Weights of a small model that answers yes/no questions on an image's attributes: fusion encoder norm layernorm.
Rows from block 2 of the image encoder, named by matrix and row number. Each number is 50 + 12 x the weight over its row's rms, rounded and kept within 0 to 99. All counts start at 0.
# convs1: second 3x3 conv (encoder.blocks.2.convs.1.weight, 192x192x3x3), inputs 55-65, a 3x3 kernel for each
convs1.86:50 37 58 43 48 44 50 48 39 64 51 47 50 56 37 41 57 44 39 40 52 67 41 62 60 55 35 40 49 45 28 39 66 66 53 51 52 44 51 35 74 35 29 52 33 54 20 43 61 57 48 51 38 45 36 61 37 33 51 66 66 66 62 51 38 39 49 65 37 53 46 56 37 63 63 48 56 59 66 72 71 31 41 55 53 42 50 30 31 30 63 38 46 57 47 42 52 39 47
convs1.87:49 25 42 50 67 73 53 45 33 28 56 48 66 46 61 42 64 39 48 53 54 54 74 46 74 49 47 69 46 68 62 53 64 27 28 64 57 41 40 41 50 47 59 56 68 45 65 44 57 42 28 58 36 24 52 47 55 52 64 60 59 64 55 47 62 53 70 64 49 50 47 69 65 50 51 61 49 33 57 53 57 44 51 55 43 41 49 39 57 38 43 50 67 45 44 58 44 35 51
convs1.88:34 67 49 47 61 57 36 36 45 52 49 40 64 57 50 45 59 27 47 45 40 55 55 54 53 48 39 30 60 50 62 43 50 58 65 55 53 33 70 61 46 54 52 68 57 48 61 51 48 32 56 51 44 63 40 34 56 37 53 40 51 54 45 41 53 41 58 70 40 46 53 58 45 54 48 78 55 52 71 52 49 36 53 79 47 34 40 66 52 30 61 54 47 41 36 42 56 40 60
convs1.89:26 62 29 49 65 38 39 81 61 47 33 34 46 56 45 62 79 49 41 40 49 52 45 51 35 37 46 23 81 69 63 61 59 52 38 51 47 43 49 55 66 65 65 56 45 51 58 51 36 32 58 41 40 51 37 49 61 36 43 50 34 25 36 48 63 48 56 44 53 56 69 55 33 44 52 39 36 67 56 49 53 48 58 38 37 63 85 39 36 61 41 32 63 47 54 27 43 47 44
convs1.90:49 59 70 55 60 83 45 38 41 58 75 68 53 36 60 51 29 49 22 49 44 42 45 45 41 62 33 22 58 29 62 39 53 53 36 45 42 42 66 51 38 59 58 29 31 64 60 53 47 60 49 49 58 58 44 52 44 53 60 42 33 80 70 75 60 32 55 57 45 45 45 54 40 63 41 33 68 60 59 62 47 51 35 53 49 64 38 33 29 51 45 56 61 15 31 74 42 35 44
convs1.91:40 44 48 66 52 41 46 69 37 38 23 48 73 51 42 79 44 33 53 52 40 50 51 59 58 38 57 37 75 51 42 68 44 41 52 62 44 34 41 73 61 49 57 54 40 53 60 48 34 58 68 52 37 72 39 58 49 33 58 69 43 48 34 52 47 53 33 48 53 56 47 48 40 50 47 40 45 83 84 55 64 50 47 58 64 69 57 61 39 47 44 44 44 50 50 45 52 48 54
convs1.92:58 63 43 48 42 61 48 55 64 51 66 38 41 45 34 50 69 54 55 39 39 65 61 44 55 43 40 46 44 49 75 31 53 68 46 46 52 59 43 35 50 53 50 49 21 26 47 41 28 35 39 34 50 51 54 22 59 69 43 53 54 37 32 61 61 51 54 65 37 60 55 41 53 50 59 54 48 51 45 34 45 60 75 40 56 61 49 51 39 66 56 56 52 54 42 55 46 58 31
convs1.93:48 45 45 58 51 35 34 31 36 62 63 34 53 78 36 36 47 38 51 44 33 42 52 49 29 63 60 63 31 34 50 41 36 47 61 53 55 37 37 38 36 29 53 54 57 50 44 65 52 36 37 58 61 56 42 44 58 34 45 58 40 46 51 52 70 66 42 42 55 49 38 58 40 40 41 40 42 32 49 54 40 41 45 38 58 33 41 52 34 29 57 46 58 61 47 58 66 57 78
convs1.94:83 63 51 66 65 50 37 59 48 59 57 41 49 53 54 48 39 42 51 54 61 42 37 35 58 50 59 24 46 64 47 65 32 29 50 40 46 73 53 78 61 65 67 55 43 46 56 54 52 29 54 49 46 35 43 50 58 46 46 64 53 62 49 57 44 59 62 59 52 49 53 63 61 27 63 44 42 59 34 59 47 52 83 58 57 53 58 55 73 71 45 36 55 65 55 55 61 50 60
convs1.95:22 41 41 36 49 38 57 63 50 33 32 35 39 53 53 27 60 45 55 60 55 65 72 51 56 37 42 49 45 68 61 74 54 42 42 26 50 49 45 56 33 49 60 47 50 37 57 57 51 44 62 28 53 66 62 51 53 67 50 51 46 26 39 67 50 68 41 46 50 45 45 36 62 54 47 67 64 62 41 46 47 31 19 38 40 58 69 67 44 46 60 51 75 50 43 60 56 41 46
convs1.96:55 49 60 48 59 54 28 41 55 67 52 56 49 42 37 20 47 38 56 51 53 63 68 71 47 46 82 72 59 45 32 49 50 46 40 60 44 50 55 44 69 46 33 36 42 60 33 42 52 78 41 77 61 34 45 43 52 46 67 53 36 37 56 48 45 56 55 34 40 47 49 38 36 41 37 49 56 64 50 53 74 52 26 36 54 50 53 49 48 52 46 56 59 81 77 41 34 57 49
convs1.97:58 35 51 71 43 57 34 61 43 64 46 55 41 46 32 48 71 58 51 57 40 50 65 35 39 64 36 45 33 52 55 59 61 60 50 53 44 57 59 51 34 35 45 38 57 39 33 57 31 47 25 66 54 58 40 52 70 46 61 50 42 68 57 21 59 60 28 31 57 21 25 45 34 54 29 39 22 33 72 64 37 46 41 45 51 46 40 44 64 56 28 60 50 55 56 64 41 53 41
convs1.98:54 44 38 38 30 58 46 45 57 33 35 35 48 25 45 50 25 53 57 46 53 49 62 47 39 67 48 67 53 53 45 56 52 68 41 47 52 49 40 58 45 56 21 41 35 43 65 58 34 47 33 12 42 23 51 67 50 78 60 59 65 62 65 43 54 55 29 67 47 27 32 47 52 24 63 38 48 60 58 52 53 47 18 28 39 57 43 45 75 50 62 51 58 44 69 43 45 55 59
convs1.99:75 62 39 41 70 52 66 42 50 60 53 55 51 29 44 44 44 51 38 36 44 51 58 53 46 46 52 22 54 45 57 54 68 45 31 52 35 53 65 52 55 53 57 50 37 54 62 50 32 70 39 65 66 44 67 49 56 53 57 52 53 44 64 60 43 51 50 55 35 41 35 43 52 47 63 66 72 73 49 66 52 74 45 62 55 78 51 63 69 47 47 54 38 80 51 45 53 38 46
convs1.100:52 54 57 45 56 50 47 56 64 47 24 59 62 44 51 57 29 48 45 32 37 28 62 42 40 41 41 55 66 61 80 57 48 54 52 49 50 60 49 45 40 57 37 57 46 46 36 56 52 17 59 47 50 51 71 62 52 49 50 48 43 39 46 49 49 39 46 60 54 52 40 48 49 55 52 40 54 29 43 33 69 50 61 60 46 58 76 47 62 53 52 35 50 55 58 67 47 55 54
convs1.101:49 52 58 40 59 56 29 41 30 50 64 62 29 36 59 42 52 42 39 63 34 57 57 41 45 59 54 50 42 45 61 54 80 40 32 49 55 69 55 35 54 51 30 64 40 68 41 35 38 72 53 49 46 61 43 49 59 63 67 80 50 58 56 58 53 45 46 62 55 60 41 41 29 37 30 74 38 42 43 54 31 56 54 70 22 59 80 32 65 56 31 45 40 38 43 18 37 49 60
convs1.102:47 41 81 55 45 39 44 30 62 57 66 40 33 46 34 27 42 50 48 36 47 72 65 59 54 66 40 56 33 53 65 71 52 80 76 39 58 37 56 65 42 37 36 42 51 50 35 58 39 43 58 64 40 58 47 33 45 50 54 47 38 54 32 67 79 74 49 48 40 53 39 36 43 43 63 46 40 34 38 58 54 50 41 48 69 48 60 41 44 58 38 32 46 34 32 52 42 41 51
convs1.103:60 65 71 50 80 47 23 19 45 63 67 39 62 73 64 49 40 38 39 59 49 44 45 47 60 45 52 64 60 48 55 47 61 56 41 44 45 61 70 60 56 59 65 55 44 56 55 57 65 57 63 52 52 48 47 57 57 60 58 58 51 48 50 47 39 42 47 41 74 50 74 46 39 35 48 52 53 43 60 60 61 42 74 57 61 57 44 34 57 15 51 57 22 60 49 54 50 53 56
convs1.104:42 66 57 33 43 52 31 42 36 71 67 54 66 70 57 50 38 37 53 46 55 44 54 67 41 45 52 42 38 37 41 50 50 45 66 49 78 42 45 55 52 53 63 29 66 45 40 59 45 58 60 52 64 64 40 45 55 45 19 27 45 29 41 41 70 58 34 37 32 55 73 43 50 37 51 39 43 54 39 36 50 26 34 37 49 38 29 61 54 34 60 37 52 57 56 27 57 51 59
convs1.105:27 52 34 43 62 47 45 44 42 42 58 60 45 53 48 46 49 39 36 44 56 44 70 53 60 37 45 41 60 53 46 66 55 45 50 35 43 44 37 55 63 48 56 70 36 61 59 52 69 43 47 48 53 49 44 54 77 42 60 41 44 55 29 35 44 34 35 29 49 47 52 43 56 60 53 65 50 71 70 58 83 59 60 68 90 46 56 56 66 54 48 21 48 59 38 51 30 34 38
convs1.106:57 49 46 59 44 53 51 47 54 53 60 48 72 43 52 50 36 43 35 46 34 55 39 42 53 52 38 30 20 62 53 30 56 46 76 52 34 33 36 41 62 52 54 49 48 32 27 27 51 44 55 66 58 66 38 37 69 55 44 47 43 54 60 60 60 47 25 52 69 42 70 57 58 41 30 63 42 72 64 52 55 58 73 46 33 50 29 34 30 62 42 45 38 49 37 55 26 44 45
convs1.107:36 68 44 61 67 59 35 64 51 18 68 33 46 54 57 50 48 42 71 56 59 70 68 47 67 69 60 58 64 49 47 48 59 48 37 38 34 44 45 43 45 57 53 67 34 54 57 53 57 36 53 45 33 49 50 67 84 74 70 72 57 73 56 49 60 45 58 52 37 68 57 50 42 50 47 43 47 35 58 43 39 39 56 42 54 46 51 43 56 31 55 58 31 43 30 39 48 59 62
convs1.108:38 43 54 32 64 43 58 57 53 50 38 28 60 39 37 25 57 39 67 58 43 50 41 51 40 46 61 57 79 42 48 58 30 63 40 43 62 28 39 69 50 40 43 62 56 54 44 51 65 38 56 49 54 48 54 65 50 39 68 41 65 34 44 44 49 58 43 46 55 55 64 47 57 51 60 88 62 62 65 72 57 25 56 64 67 30 56 55 49 38 45 39 52 65 54 43 38 81 57
convs1.109:53 67 52 53 68 64 36 28 37 79 47 62 49 57 55 32 48 54 56 54 75 48 62 61 59 67 34 63 76 61 77 47 60 45 42 59 37 83 40 66 70 55 51 26 34 45 62 36 42 53 53 36 36 41 45 67 60 66 60 74 38 33 64 65 60 67 60 64 58 49 40 42 36 36 42 48 41 73 58 64 51 51 81 52 46 57 58 05 49 36 55 41 32 40 61 45 42 54 55
convs1.110:45 56 37 57 65 42 44 55 55 44 42 63 60 50 34 51 56 63 60 38 51 55 50 45 48 26 41 39 61 56 28 37 55 46 40 46 48 46 20 39 48 57 43 64 60 41 47 19 72 41 37 61 53 46 59 62 46 36 49 56 54 59 59 79 49 46 77 47 41 42 49 46 24 60 32 32 53 42 47 52 40 57 56 39 55 46 40 51 34 36 31 48 38 23 44 75 45 32 32
convs1.111:30 36 32 50 67 52 61 61 51 24 32 27 45 38 61 64 51 57 40 56 39 60 51 46 56 59 49 50 47 62 45 53 56 58 55 53 35 75 46 39 43 34 38 52 62 48 54 51 63 63 72 52 62 59 51 70 45 50 59 67 66 49 55 57 50 41 59 52 49 53 51 47 58 53 57 50 65 40 46 34 65 18 38 48 38 41 41 75 56 60 63 60 49 46 48 31 35 18 51
convs1.112:38 70 50 34 54 37 47 28 63 35 71 51 62 31 56 28 46 36 50 65 58 52 58 47 68 46 36 44 61 66 58 46 51 64 60 48 56 57 56 44 47 55 31 41 21 65 30 44 55 32 41 38 43 43 28 58 55 44 58 91 69 83 76 52 61 50 61 59 72 42 50 39 48 36 51 48 56 46 55 39 63 61 56 46 26 33 47 45 55 56 53 58 44 58 48 40 16 34 60
convs1.113:42 38 34 60 45 49 23 32 60 35 27 23 44 63 66 32 50 51 42 28 45 43 38 53 47 45 60 47 60 49 40 19 56 25 45 47 42 41 54 40 51 80 31 36 54 60 36 62 59 26 40 59 36 39 42 32 56 31 39 34 37 63 25 38 37 63 68 38 43 57 47 59 71 42 62 37 42 50 46 53 68 51 49 52 48 62 53 51 45 34 41 40 44 45 42 57 35 26 61
convs1.114:48 52 40 48 28 42 48 50 12 69 38 37 38 38 37 45 52 40 65 67 57 44 55 48 55 44 60 58 53 59 58 47 62 41 50 71 63 60 65 58 59 61 42 28 67 43 49 43 53 28 62 58 69 50 45 69 74 55 35 65 37 56 72 38 51 70 33 54 44 55 39 46 62 67 43 60 83 50 49 48 58 43 52 36 41 39 38 51 30 74 52 53 41 60 59 59 26 35 52
convs1.115:49 68 55 29 60 60 38 29 43 50 45 46 70 42 43 49 42 51 45 88 46 57 59 54 73 83 56 47 67 63 67 49 48 60 54 42 63 69 64 45 94 46 43 36 45 44 45 56 17 64 53 34 41 50 35 56 56 56 63 56 68 45 50 52 57 50 50 38 38 41 49 43 32 48 60 46 38 68 57 63 75 43 56 76 54 35 50 45 71 44 48 41 29 69 53 56 55 47 40
convs1.116:59 37 68 49 56 58 59 27 49 24 45 52 75 53 45 62 33 48 38 41 59 65 36 39 47 64 44 55 58 45 55 42 45 29 28 47 48 50 26 41 29 58 49 39 57 43 60 61 42 54 44 52 44 52 55 56 55 35 32 78 54 52 64 55 67 46 47 60 22 54 60 53 43 39 49 62 24 44 58 64 57 46 49 61 39 59 63 34 30 48 61 37 30 63 66 51 39 58 25
convs1.117:09 50 45 36 52 39 58 70 55 41 44 47 42 59 44 49 61 53 61 69 48 49 54 44 59 51 55 71 49 57 68 48 46 44 45 39 32 55 30 35 57 43 49 51 30 38 47 40 50 32 21 38 34 56 44 48 61 52 60 49 77 52 36 63 29 53 48 51 44 48 41 33 51 41 38 62 70 64 47 45 47 44 52 54 53 48 51 36 75 49 63 70 63 53 57 35 65 38 58
convs1.118:55 35 36 36 51 50 44 28 55 38 36 64 53 44 59 54 41 61 39 34 56 40 12 43 56 54 65 45 41 46 45 40 32 35 56 40 53 55 49 55 44 63 46 44 62 63 55 28 59 47 43 50 46 48 62 39 57 31 50 43 26 66 58 31 73 32 56 45 29 29 46 53 68 59 64 56 75 46 64 55 58 45 61 48 51 47 56 57 37 70 41 37 50 41 22 68 22 49 34